Rows from block 2 of a small image classifier, named by matrix and row number. Rows with one number within an expert belong to one neuron, the router's apart. Each number is 128 + 24 x the weight over its row's rms, rounded and kept within 0 to 255. All counts start at 0. Numbers have three digits each.
Before each expert's rows are labels from the 100 images, of 14848, where the router gives the expert most weight on average: "place" is the part of the image that holds the peak. Only what is clearly more common there than usual is listed. The data: made-up road signs on poles. In brackets: how many of the 100, against the usual share in percent.
# router: router (model.blocks.2.mlp.router.weight, 16x192, trained with AdamW), inputs 0-63
# up: expert up (model.blocks.2.mlp.up, 16x96x192), inputs 0-63
# down: expert down (model.blocks.2.mlp.down, 16x192x96, transposed), outputs 0-63

# expert 12
place: middle left (38 vs 11.7)
router.12:132141106117164164115102120138129136120123151144119130143121107153137126103117139138152091149141107109142117172108170086147094109107140146088105113159122149122156109166115123078112134137140175
up.0:117111143147170142094083136151115159093124151115156135135136157114130112137131101112166158111146124173124154166129146138124130138158134143089125138115130120097139129136148137091172096143112138
down.0:164115122153130110160138119137159118147129128133133090137084129152135095131122136049127103130130129127130121121128136130200152137108129137100153124126085158150125126144128135114135124088114108
up.1:106140133120090114139164143133124113103130136191141148137118124133182148097127146098121118103166128115145112121098114155079123124127111134105113131176130106121175117158160121183128134121112122
down.1:138158121162141154154128124121118145172129112130111187101112131143131112136191133162129152128145126125129130191127139146140132129137128124140104130136101123151131130134128147067133127176110084
up.2:116151114105082105135079129155131184174121116097152091132123132114140124133117100117114123116147124150136166099150131118145143109170118155107113151132129131111090134136108130131123136127145085
down.2:095137126153136188155121126117142103155129141134142116100143124146125146141129126085127121129136127123130109125129133124120127095108128126102130129134157076124125125143130099121137130124135157
up.3:128149128174130100111118163141108118080138120121135136153104125123147149140146121129107169098060141095093117125153118120140100138146138124129114082102130158176114115090107133062105161187123138
down.3:128127143107135130166120129138103133103128124124144135116138135099127121149111135125127158132154130136125137157128135155151154096104128126159080128128197153110133128123128109155103130119137213
up.4:125151128063099139148095130135106167140139131161109093128101103093169114163125138113109149119144153104152143134159112126112140147131122129142121145169132148124153130170123133127143116122103151
down.4:135124130220165128122126098142125154154128140128100139175181121122130087120157136127128178134104128132129125115123138122150144115146128131154108130137144126138130131125129146155136130089132208
up.5:122120132108152103122118152135106173185127137126102149123168145114146154108137121117122121110127121120151112093121107112071141119160136127090125166141131130099088105134119136147151164180140146
down.5:126169133124149142197127145125132161100129113136194145123149123146129135132098127102128158129156129126127121198123122126130171122138128125170105120123114136153123128116126213090089128091119115
up.6:133110129165147136129099136131113157194122142107118120121159097105121155106137082134147135155107113123142165110152126101195133140126141121094117131093129092139145139135098119170139147080130164
down.6:110123127099131121122123104128152087162125125140103128100116124113133092082118098096128107121135125133126140155128121099093118102089127139122122125120189141120131132134130140135147129103145136
up.7:124122138110119156114108133071133127124144146121119124111098161145097137110134164179129129119184139160141106136129155108120142106075180130112105089166133119092152129136126136134141151109166134
down.7:116106126145124122183129129147110138129129129132111131090150134088127136111111125210127182121105121128127116122129120143155110142147128127149148128130106135123129126126127124140122127162115099

# expert 15
place: centre (43 vs 14.1)
router.15:117156115115099160157102135136145111122127119124107118115149138146119143120163140132140099141145126128105104141139137156115092124115176094091097130107124129156179126139106136077148117135131159
up.0:154117106124172075101112117131130110113138138141138092138145162115102130113120122103096116122145126141136116124116142116148142169132110146174107136135125133130136113119150094226139122090152118
down.0:141150131086116113168141109140154118130129133134136089080111120088134151153132140195127123130184129126129131154112125149105078116128127119120143127122144114116131128141127078140127131177137024
up.1:124168124128169179142116102139117143130142112154141133166151145135133143165141158113120125147123123109101140105160109123193137147165142106136093139128125111169100108127166106107151160099116161
down.1:131149132153125096166140143137119184087126130122119117141115140135126059086122123143129091122136124121126126147123133134116125109118128127126125125127141124102127132129127109125124129168148075
up.3:120153157160119111131111158128146119244122134113079146167102126133154164144124116102127177107131137128122149110090119127110137121139142125113125188172133108080139133102107133130141133099141120
down.3:124133125135118122163104141114117131152129122125115197121146129116142130110134112170126126137140131120126129155134126152139122117118127125130088129136160131147127125120127114073136124153144130
up.4:135132140174113091148130115172112177102131127161149139146157110129116156109102123149138152116155119127131157163144120128166111099157095137107091143138122107139162128104174088122118100079101122
down.4:121154139142124132151129115138104133087128132134084109096071137100130110083111125074129168134125128120126124144138123138146089134138127129105146132128143109135127125135131147108123128140130108
up.5:149107116145162129120130090111112178168140127123123127156178106108099154135153110101133098122096131141109149136117116129135147153151127123237135156109121156120104125137141142122110141168141152
down.5:083156116110140144164134122120127191112128124142204131081090135091128133156172134062129171130132117126125144155127142122179133124117128125139140117126162124111130127122126111099115125107128141
up.6:141137116140095126156147089153112171074132127109090080092135127103108121115131138158146176181103110125111160109143129126112130127107156092128117150123117120133149146171096132151119167143108109
down.6:173107129113122098060128135130101062171128146108110135143104125146122113111116135185129113133113124122126134144127136126156144116105128138114075133124138139141127129130127146144118126079158199
up.7:144153136133097137105174162052133075097146111101073150161137133147098107170148133102128133125153146148138123134124139140125137136113147153129113141093126177112123128147141140103122150118120101
down.7:142169133178144118101131111141102128078127123143140136115096119085137117102099129175128142137097125119127137161130137114125147125092128134182102127127223158116130129140125140112106129109145125
up.8:114137139103181090147158144166115114150120119120129125097128132169128134129161140108136169135117115124138145120144124120144127120142097165179130101142123136096141120121128121070126104114138109
down.8:173089125189132091116143105127116229107130132144101135126114144090124119101118122121126148127133127124127136087125132151126071134110128137084149128130118170168127126142128174148166127127141112

# expert 0
place: centre (54 vs 14.1)
router.0:085187110120124123140120146094135126134104110151139107160105115116125087126086089132074149102131100113133182119129092105113172115112087140146111097149120145069116161139136094128115151133117137
up.0:166125140143111076089135125133124077155113147091136136150154112138113142123122106117147095123133115135149143162133143116143108134129135136167147150123122118122107127132117128130095133070129118
down.0:136139130090141147124120125126084109118128146095082168136134141195121128107176148113130147149123125130127132106130133138083089126074128125076104139133145128168135126129127120134141128121154199
up.1:132126138146133169142134127149132118118131125126100140166113123140101111141117129123135076153134147114137135097134122143072141121119169138135136173103130166132103127181131083099153165105116099
down.1:098104112109109170137123139126136164065128143109120177118091125109136084132155128139129147124081130116127133148118125124105143124144128126126109121123156133150128131149127153099121127116125107
up.2:139138133179129132113108101109150198102140141145103134142126138108115154139141154143153146158066121147109088139150130131134122119128143116114128127126129139157096109157126108072121124086132128
down.2:147107132084112090062149153130117036154128108154197142137121141069113128135118123104130150125162123142127112112133124121150140138138128127162136131135190143166130126118129160173156129169129147
up.3:120129106103168162096175115135108116103115129114153164126104126133159165146103123138129148143117140142117103107136099144122118129109147100091098164114124114121159119136123169113137126144118114
down.3:109116146082128137102131106127108099153127134142139107040132120161137197142162128100128072129133138131130137133119116115128132120150128128173102128121100092126124127150131184114140128124104106
up.4:136136117124113096118139129178116109133110116139148120122079140162116152110162137049125120148086127147137097047102131150141131115119085122110117124147125134125124126121134133161096146111157128
down.4:132123130139115128126130121122120081153129117137113125182084138167110149099152138105128089129103127126129110144138128165151073135136128126096145128126120126121128124119129107177144127060116147
up.5:114075142110134137169141114127100118132128123128141130099160135095122147136131134135140131133085106121147110111139147113174119124157137117117175164170130096107097139130120150057128129101148168
down.5:108094120195136117115136161126128099091128132097089130167113144127115086115158132116129058109144131116128099165132136118127118135139129132106128127131161154183125127137129123129119127137156169
up.6:116168134103131143157122116173128159197139131162145142129131109119103116116161126190132141120127113103133118140122102135127140112117142113129121139104124105107112127148132092130114118133111100
down.6:165084139145138125097133123126105074116130126100102121153140130172134171157133126164128089127168125126131145122127131114136071147139128135103082136129182093126128125124128159059100126117147115
up.7:125103148105078146138145106114139102141117133135142096168147101091100171125140111157122139129127130174151154118119119116133137142156108134100123111141128102115075158130157142143133129126102085
down.7:137164113177135106058119142142117136138126136142118124072116138163135145169155123148126087125111132125127123154130121105085112121127128125137166129125085084175125127125128154070123129075153118

# expert 8
place: centre (39 vs 14.1)
router.8:130097140137106122103112122112130124121152156116146177103130146137141203151168151102132104097127149125158143108100137155117088138198107123166106163105129074172143091095112156130150168121122116
up.0:123137136158122121099150113095134081113130131135104117161127153122165130133127152153112145103144159089132161147133152126143125136139098142114122087165125113106099164134145137105114138125152091
down.0:097095130105132089099100140115102230120129119118117124094107120076117118098143122123129153126150133136129126169128137112122164134133128135145125126120116148150128127129126089119146129159107067
up.1:120095151161106129147141113121136144197133150138130156143107135119177132104138112157118104119125133112145116097132120125145104159126112142152142175141126157134189135124121155126135133161114074
down.1:142132137088125113151136121123131090116127120118106111083171122144133145138139129140127172127101132122129132077131124119207094137074128130118130131131164087188129127129129160158127125090148146
up.2:102130115094129162120132133142116115216124123117125090119105160133105106124111129137165072143143132138119138156139140153107117078130133134129131111146130127147143116142090124158145137130131136
down.2:121095116179129144121124139140121162073126130137157103151175117139138139113058125085126091121134133119125133150107120126147134120137128122154158126128062150146133130112128192144133128065123135
up.3:132120126078140104139098134113117125122123129142165077119104130104094130114095136122168064129137111147111146142133150113121123135145085151126113164143130119126101142086111104105101142126161175
down.3:129102125102131122102127110134145178126130136130143094119176115112112091110099112210129112131049135126128130113111129152094127114154127128099124124132124159150134127121128162096115132138105143
up.4:145152116161156141133108110141141163137121131137131131122170107094100099142169132155126125105122145136106131167119135101151135120148113149130112084147127167155108113131103132092126100147134100
down.4:128168130097153123100119115103131108107128130132147100120127126081123131170126113122127133117121119123129128112119129113123094121101128125114089125132055131095125129121128149139121127145113059
up.5:156107158116118127109146126144114152178124144095125147117154118161130150129103132120114159123185108142113115155141117084119111137124151148135118148103115140124141128138130115187105148151105129
down.5:164095125118115078130124154120116097094129136138104144141066141120121142113104123052132108124165129123124130128135133145098090135121128127159094133130136135160126132133123094102150129182131061
up.6:155140111170108114117147129105124156110140136103165124102163117142127122120144145144124114124108149096133153113118138159108111120122133113166124101164137113168186121125113118103136086129100162
down.6:128160123104145094115131086128120176115127120138127153192131107102127140106101129118126129139116126130133136121146129111192136118112128125104142130119086123122133130130128161137124125072118130
up.7:123108139098147080130130097128139187203141130144104124155102120148124115134138127077118150146140135117117127117121119117117136135115154135079132120143125105164203131131128136086146134081140109
down.7:150111138146125133133134155155146057107128122135153155123100124102148113100119116168127148130065127132129125118116123111142139141126128135124126128125088142080129131125128122111097129123140096

# expert 7
place: top centre (29 vs 11.7)
router.7:109123108146149126112132107109159134152119117160188104125100117160112088126109155113103119102117176103113154170113150123071134096122135143152124079166134129171158152160141130126116095119121149
up.0:098129115087149103150126093124102152143133127145129108173122127150085092122109107185115087146144114145132146173128133131123141123128139139134106143156127153151141148117114079075160133134135180
down.0:121141132125125128128132150128138105085127119119079106158131134158120101136129130157128130122125134129128128129124121118155114126134128131171197125123164100107120129140130048109135130095113071
up.1:125135114111107176145129140094153125163127146117144104129107121144113117137125133082115114099217142082124145124121145151145136127115094142171128090135131124108082139125131109177141134169155153
down.1:125125131149131150088119143127101162109127122097133109155160128128137113147113128116127093131110131131128138124118136112133144125125127130121116128135100123101125128125127127130139130133137121
up.2:123161136133132110142161123099129120094113114147122096097159136152084103139127117140122074104138148100144146104115141115101131128147106147137110089167124133128140155137144121155101074139128136
down.2:139150123170126149132113118131120102131128125144171159174106133126122114157129129074128115132141132118127121144133131118202120137113128128085135129131131088127127130123127112085131126142145170
up.3:122121141112151128150126137100104169102127131107111128102145129165170130121105091139097132110117144119089142124129119130122138102119117136061122128171132103096131142097124170219139131100158155
down.3:159093124129134119117118126128172125115128131113126116140124123155129121133167132155127130128080137127129115155115135130120164141125128126106092124128101183165125129141126125056112125128096086
up.4:120103127097132077127159104165136138135131143098126150098098109102141130142115109136105114146161134102111099121121104116116111126133128126172166101125123121144079109125105112127118138155112141
down.4:108142129106111118087117133133131118169127126119084107142157116105128149113148127123127138132132122133129133096146146089060106124078129133090103125127081114132133129116127097108154131114121090
up.5:097127133095148117102132143093102181144103101137136117171131111159133093138119117112144091098121160131112098134115139147112135083120109137113132140183131131140148116111136137114105088133140164
down.5:096125126143104121127121123128112122164128148126089140134107126130129121107115142156126138129152129131130128109128122142094110111130127125127111130130101107085128129159127134163111127100114096
up.6:125103147137112096091148153118127156109148130156113125155154155084169134120141121142126212120128135165129132154100115139110127148104117138078147133136127146119163136130142146131121134165095135
down.6:127120122119122121122103101131151069113131131115131152152085136128130089141071142074128128122116124127127100131114127125111133126115128130126069122131099095093118125116130112101115127117136133
up.7:092125121091097146134111117113160146117132165161127160133142112122168142143112127112141100132100150071133125116095104142090107110137132111210140127102122095134127135138133088137143105132114140
down.7:120084130167149142088123139134107150143127131127105106197159127114134161135167135123126101134184123143126130143109139135209156120133128132141121132138117119170131130135131103112104128153136124